A small self-supervised image encoder, trained from scratch.
Model: 5.89M parameters, 32-pixel images, arch convformer, norm layernorm, activation reglu, patch size [2, 2], depths [2, 5, 5], widths [64, 128, 256].
Data: trained on larger renderings of crowded toy scenes, 45211 training examples.
Rows from block 5, named by matrix and row number. Rows with one number belong to one neuron. Each number is 128 + 24 x the weight over its row's rms, rounded and kept within 0 to 255. All counts start at 0. Numbers have three digits each.
# gate: MLP gate (model.blocks.5.mlp.gate.weight, 256x128), inputs 0-63
# fc1: MLP up (model.blocks.5.mlp.fc1.weight, 256x128), inputs 0-63
# fc2: MLP down (model.blocks.5.mlp.fc2.weight, 128x256, transposed), outputs 0-63
gate.27:112111110111131136106113112135187147110121151134097116120107081168090133142156137125101088135141145140158169140126101188157123140109160135166151155140081167114131136081095096122159128139149120
gate.28:092146139127165101139137103131069121122171145159094110082129141147128133121103129120125139149121099108102118135144107096132129118118182109098113124119129123101094088085128176130087109107158106
gate.29:114130107105131106174165119123114141140121114194094101122124107145144124115076115099140112095140118130100130118117147113179136087165132121073097101122094106150110154132118137107132088135140123
gate.30:073181133090114139132112132123121110132135124133156109083135156135164166146105125143158108147120134101153149156150071139176094150123129115106130128099109122109136148167085081113129140160102122
gate.31:133091113145116127113109130138137138137135136134155124081130141119155101121132079091135178110087145136153131134126083097151077135097068131090150135100123132138133138083106151138097152120112079
gate.32:176074106135131140116131143157140165093126093125139124080127107134144158146124120099162144092133121121134144154146113118112105164106146170085098156136090121105119122114156147105103142123116134
gate.33:135142093144094106148108114131138154123117150140166140183115145161147114140101076099178138119165110108125138141092121136112123121181129121120135109127127144146145088097132101082141188135138140
gate.34:103095158110100140089125107134123170149139138110130116091164101182092078137142112127101165125161185152131095144118128131130154129143116158095122123108130136137138097120167137137177107112116126
gate.35:117134127115099118150158152130173123127121167155107134154113133106110141143106116088117134130129128131168140116088098115110128106134126123141126131156095074128077097140096086114117133132104085
gate.36:148120158120142159152151107115102155175126181141134154191120169098125130148192110154138128132130182123157136140180156105174131106149128143128090116119146129116136103151153122134137126127119096
gate.37:111113127170144114152135155144153151110144125145122137117165148083120121152101113139162137135137142131145180076130105124113136133101135096137079110133099128106104156158123140129182103107123157
gate.38:140136145095130126145127113151134157129098176123153139134142109103117136104097105134112138130122171151153162151134159102155117169101123141134151123104160122117172158169062140168115141159192154
gate.39:170128108092155114137156087122117151153169130160146086092126126092114119100079094177102126157180125133130160127145121148126113111134141112125147113143116120127111081170122141117135137112120110
gate.40:093102116124124151154105083136091128161121138110119142156087131117126108132079134107094166139099116113134102120126129098123141142107130138165182155142105151149161167144156148170161095097103109
gate.41:106118145134150117122089145151133142160150124119086162140109135135155135150182101169104100125115143152141145156130110058155112137118136143118091114166125119138108082113151121118148082114130083
gate.42:090133126153145153134177168135098102125098158114132168141138157124088157162129129133140092131173128143101082141139143148145144090126115076107128105137139142109129122110100148148137133109134151
gate.43:119131079124120131102108145125173105121138170122146106160116171158136101123073147095142203121133129131117112118159139119108122080098093130103132151128104124106123144121121198144100109094154139
gate.44:153121145089155112172168102122104123133151154119134184150108140124171102138140129131140125129146108110122119149162146122164098131174098101146126130135118118139103170171112139119152104104092105
gate.45:137163102129125097175097175143123084136114105105133105127084121098150124126124090144159143097137130112107113113162150153136153080133159122136139150144116120105138076094146129141106116100155156
gate.46:123164116131112149141138130103120104097108137111121101157136119128116134138110159134097140151155142097073135127124097154133120136099168099101086164128125138111090149108153142146115080158086145
gate.47:088108157153121137131173135136128163129085144129127111159166115136130130121148104119126132117122128125144115124133154133099112092105134206116178170148084123117124118170152124150133109128144126
gate.48:102122167141141134121127112142088067170141106144144075117124125123071123133100114175064120136114131140075144090145126108128107126132150141166133121128143108122127093101104114123125077103150137
gate.49:120134114137146101151124134120127155099161151138080128118154140087114111141099102153119132136165133119164172156176108120122168123106100152089135134140148151086142128137113137100149106131111126
gate.50:158146104155108116131134147134119170154138108138124122097119111097148133143096136135144130125148155133105103139144130111122097133072158145119127129117081139172184111116109157183103112124137125
gate.51:140110142147100162125096109158132118110129134107138116106100097133106131109114130122092149116051135110156081111114099144123091102138112163105136160136086106118161130140124079140075110085124122
gate.52:123135132154126139105093119134127116161110141099149157134139105082110200152102108089141161125128139123111091095134148142142122121131141069097130120121139076121116113145117132141134097119124138
gate.53:143132139116147116139120149075134128141170158090152151152119149170131153091125132146123130194075172122161131160116127119119132125069146167119169104138096101096109137133123179114142151145131146
gate.54:122167125169130120122062152124110131107160185082140139155141118093099137159114124139127155097075104090132134123115121140152109139172128144091123141155141084164141105138157114113127139109160138
gate.55:133115092134132092115132156108098130139149120134153158140103116116169132110123138135189150112140117093129107100133104141124118128127111118121116099133140118175156134138096101150143105108143101
gate.56:167119116085102097155101122173111147159138133173142060114088098104157128109120131155129175157142122147143132110091157105144120088120129089095109169095138114144149111151131103162129130127184138
gate.57:146111130145122169080174130117128093126091142124178164138114125166147105119125169147163142107121156112151141128104170123097106153147114155105090099119108106087155079106140135131111151114116139
fc1.27:123149130153128122126083116122111116122190125124104136160119149144098120148162144128169114106141137137116150070143136150167110097123131105119109114135118122121125129183125123163132082131127116
fc1.28:134114186129119158159128124112140105137155130127095120185108127116156214148118096124097120102099153123156139126164118096131113136123153120149151112117122099140101129164119134149123122134134127
fc1.29:116133147138097178105153134099117097146155143072152104146120119096102137122155145073142161119113148119147128111142161143125143122122138122141108116106137119088105178121132162132130126155103108
fc1.30:170151147118133140164112147132113114117158191066142128122134119116106102122140098118086134158120104115138152120172141125107105110148123136150094154167134143146120156110154153127139098104198140
fc1.31:114136083149142133130132142125118116090139160145153103114104195151163151129120132165108093138116144086124098116137136154146152098134140140118102154135146154142167130149126069120142134091145147
fc1.32:108168111103125113147151139143113151146120160079134142146122142165095148132151153100114127158135156145130130110197067132132155112122168164152120123138127166137108137128142130187097132154121098
fc1.33:107134148142165165125132135153127109122107111134135131135177144132137149149140136132143113105140123104137102079138164105137106116069154101121134109087150142120113104124174144092089117162097127
fc1.34:133161079158106150133143122139163108171139093138121098115151152121144122111103175123113072125144107137129125101123091093139129120120156121154137145153152126104107105124115132117137152132126147
fc1.35:119102090142112096124094165130106127119138152094157157151137130140134126119172138120112126118144116115125131123127149132124129152174117089125087127115108118150118080152135155160115114132112113
fc1.36:125124136147120145101151116170164162130151077135090141130145139107170092114091167117159112107165127121101176089148121128127130113097155156099120166144153144174139177124140148121165088118095152
fc1.37:149148103111132123123132133109119113103155166102106132102121133128126099128137088122130107106095127173103138078108114088130143121138181133127139101126132118129104142163131139094171134125127131
fc1.38:124106142133082148111132109108147092160095116164061130115107134112160150142154102114094071117132111109083103087119109138108135204130147105134148098107147144101151141090151139131118100122097120
fc1.39:114124094130112181135126150161093113158108137134137103122133094169138135128164130101086147156141106121127119122123172097132160102112174121112165156159111157112099116154136127157144121124105076
fc1.40:170105120127105151129127146145114118128124102124143131135137122129117120074136129100184102032143105102112119123124109125140107141133146130102079135117139103112104099128098138096091135132143189
fc1.41:145107090090131177121120137115154108138185115125110143162130108119130104165121146141100140122131168103122121147114102123108126149121134112142112101139136126098123093110088100161176131108086130
fc1.42:107149134121121126108129145114216106096081134117135125125119130098150152166136089107124126130144145143161148140106153111157156123131112141122123121109159136120118125123152102097124153155142135
fc1.43:127154172119083121126125130108115132160112193098110126118145118126157134150172160118167137134163127138095112124132137161134134152187141149156157118107112156141140145115136127139144126147102142
fc1.44:146147165170122160114125139130120105144091083153090118148169100128147120136128150137109131086136190137121171128130153117149107140103094123172150165214115103118080134123143114118122154123133101
fc1.45:161130133133117134138108138121144142169103148092124113143115135162157133119139098131141118143115098084142123104190126119150150105189123137121116087115155104132087075123146101108093144112154129
fc1.46:137135106132118106113161140148053154138127111161123159106101164131151148092107129147143140165107158135186139139108132133163150101134083113124114081127120124118148114112166151124123098120090117
fc1.47:143131113161109138158125131141128120139117170127084121160104114137125109147141166126131115162132108146159163137149120061120126127128149153111138136119125140158110168186160143093103139147130128
fc1.48:099126147156137101130135092108143120146140109148065134154128115141117136128122163168126158176144159171144138127122123123133187142153119107147142129147136151141123148148133154120113100115116098
fc1.49:140117142151069101117110174117141098116106121167167122118076094136170148150153116103142116113129159124121100139105097160131154163139129106127146117142110087114151141154136143111125139099085114
fc1.50:120143131092147126128157117045102098152153169128123157172149172135121141142117126132137081164138113117086123104125141115126119121136138107133156127117140175113116137148085170155147147143132139
fc1.51:125094159114154110119124137121104129131111135112124171133137078140099078093095133131139149118142156136172149138113114114122161083182135096126135114139113170136090122156117105122145104147163088
fc1.52:138145160123123102149068116152161131131141094127107115119128155132139140133116114120130116134142137128119070150118149109118121113115109149111144095100113145153124169139113100145132139079145098
fc1.53:132143110137145098112112126096105159133146141124156153128093128142102155103148139102103105118136109110101082105106108104143153126159166097140142115147123145128105152107121095160127166120121116
fc1.54:115145147162102105089158121134076179170112148144146128177094136152123141167166086135124127098112093121126115146101174133149084161127135160132142139111101100115142142118154121116116145084086154
fc1.55:121135090107122088127111134073151071129086136153144116136098093096102137122146134159131128150134113112166161179115075098100143122094102122127108194114124110091109142103153112099149111158102170
fc1.56:140132086139119132142117125106167160115151102123192114102114122118127129095120107131104103162062157143120128156102132121107038142123114168137131150108112116110144101115132140151102123095126123
fc1.57:143126143128122108151126108137183148094128133132143157103139086135110173112104069157149158148093125118114154101117147113116113142204088126133086132147124121106142093122125131166148111135148136
fc2.27:112096128187095149138145147090128155126081156169106128092142092131131178127104106126112149149106116068124138182107113123098108167130129169128160128124121117153183085147083105146090112149138137
fc2.28:177117102140106156121144137167165146082147080086086127156143081128142127147082151094149144171109116147143134104168137123140134157177147124168117122085133140118133138133131148131139140121129131
fc2.29:128106141125137122096156135192124171140076117161135138121147074148085157134117116169160093115106138130129126090132135143151141127126158112142138133106133148141096079085186127136083114124114091
fc2.30:129130111098143135133159119155122132165110122124141111165140104148116136118131147098142143110110120139107104075097104140147135142102137133149175164112124128128174064160161098107130096126073158
fc2.31:145170096090137158118156138133115158095093101068123156168178115113100133154103105121111131142146129150119177131103138146123091111144152148139134134140127142076166123128130138118151112108166088
fc2.32:138138109140085110152114139149161141124149100149103081097131143114111098153090136131135149104131127151117136099144158130116135103133062092105113120146119132133135108133067123072136156122124109
fc2.33:136116147114113124106126144142143146129125162142090068159138125128114161123098160101103172145160104105148144142103146115117132142145127152129149124165145114159105119096147130130184104107107128
fc2.34:110150137130137118108154127137106137086116157076193111093157098137112131107171108076125143118126162133116093113113153141153140137137135131161159115132114136110111097125135106133143161170124128
fc2.35:124130158091116147142135102099105121109112147149109107124155157130150111146092149104150111140145129132105134123116084132163146079124163094117146154117148127137130179114096131064135136097149112
fc2.36:176146153119151131134117136132093111170139145138125102149098128150125147117157120105112098137082122167135093132087098118170119111129121108138165088130101137107099087104146107133114173152164091
fc2.37:093151136106151103119114152130159112181139129142133173121166177126133123121116168130112123126157123101164130123126076129100151140109112089154117149148143129123096158108102144108116156112124140
fc2.38:134129161108139125127148123152118144153123148084110168136107117137089145127109117109126159124145125135136116126131184086136133140134084147136123181105138101132118152158071148126124127158149124
fc2.39:153166142145084130142123130166163137100141111096121157133146117068145130153118104114100117105126114130154137090133151141147079147131146161179114092112122125104141088081084121099106100133156123
fc2.40:117139118079116168120182187139166115163143115104149147106094148147085124125067143144121172136110137147105107121127154088090153138097129149149122102123153115113159129157097147102151093141116147
fc2.41:122164101104137131134157113135142144144096103100168114128146097075144107098101107068113091123151112080152132110185109102107119089157113113132104099146139142160126136165121119138125109143184117
fc2.42:142118132142135130120103128182107208141130108174161156098115127164164117099117150126148183138121111125108117126101099139115130122133141141113151133150112119184095149145087140144136082157122157
fc2.43:131139079137111114115117115139115108144183159173118077153124135118118132081142098117088134128160189184112117125100168105130130137143138152103145134154077118105127116124122097138128159153117101
fc2.44:089106123122148152188103125099127116102117133149119116087177127133142113095078149160138103125105117144084114119073137148133106137171105110097108145092150117158150131094099156138132117128169168
fc2.45:164117169153146122112111126145083164107131137118107119092159147140147122129120165120168147113091147161160105147101117140183150181085128114116137121154109172132102153116125111102171176157086095
fc2.46:086108164108121122132144101139187102141090092092122143106097146086128123140161116109115130149164116107126162144168122100117123126131141107118130129108150115097127109115124108112117116139145106
fc2.47:118108125116109145146136125103154122122158133075151135134134111106171171097200110137125079107121161098124102105144123146131100143133120126110163121153127142159145089105112137194088165114115178
fc2.48:173138142138128142121116128124135127133090146107162153158162124114120145127124137071115099140139149126171151148120141130113027198125120155136119150103124137124115129133162155127124136091156146
fc2.49:132157124138132173137136076124131150163134118111111156143154137168137116088131134127104123107130131199111093096128175130137137142118123169144088133106096142127107115127111126122126103123146169
fc2.50:138147104153151139159098094181123097150137112105103144119086143152084125138167140169098116129126092150153075089156114134120110140137146129139104149108111104166108096137146069127110122116108114
fc2.51:116128144168124116112135148117097133110140136154143093126148133124164140106182111187102108108105115076132130136129113192078101178105118167094107127153142142126136137159140139120103141131088128
fc2.52:095131103119126150091144135171122122151075146102169149109107116136158145126165154129140147108112148097104096126165116152127125140116081113122172151129142120089115086118125107139113098153103099
fc2.53:127082148112118122158136110106133087126142093130105116064120133109135117115187084163114100097144136140155101134123160160103096143129097162125160145131099098158146090126125133131137127177142143
fc2.54:170174149115101123160142107106126128096120135159090109145131141128134118096101101118127113132161125158138134127130146182128142115146078129155097133149094170122163126132120134081111132119169065
fc2.55:169121142098121124085102134123114109137139105132150123131155183108166144104099087119155123159133149176131130130147150137126113142156127079159129110093087147123125150118161140132138161127147130
fc2.56:143119142119145115114123113091112130143121086109140094141178132134111148120087080105110142103141081098128153128169157128146155122138092105113118108103156093156110097143118126116129138131144118
fc2.57:174121089126127156152099171083103133115120115126159107170109184125159085167119139121127099201117089172125093112147095126141161102093112086150161149139141100160142150104089104146120139137133154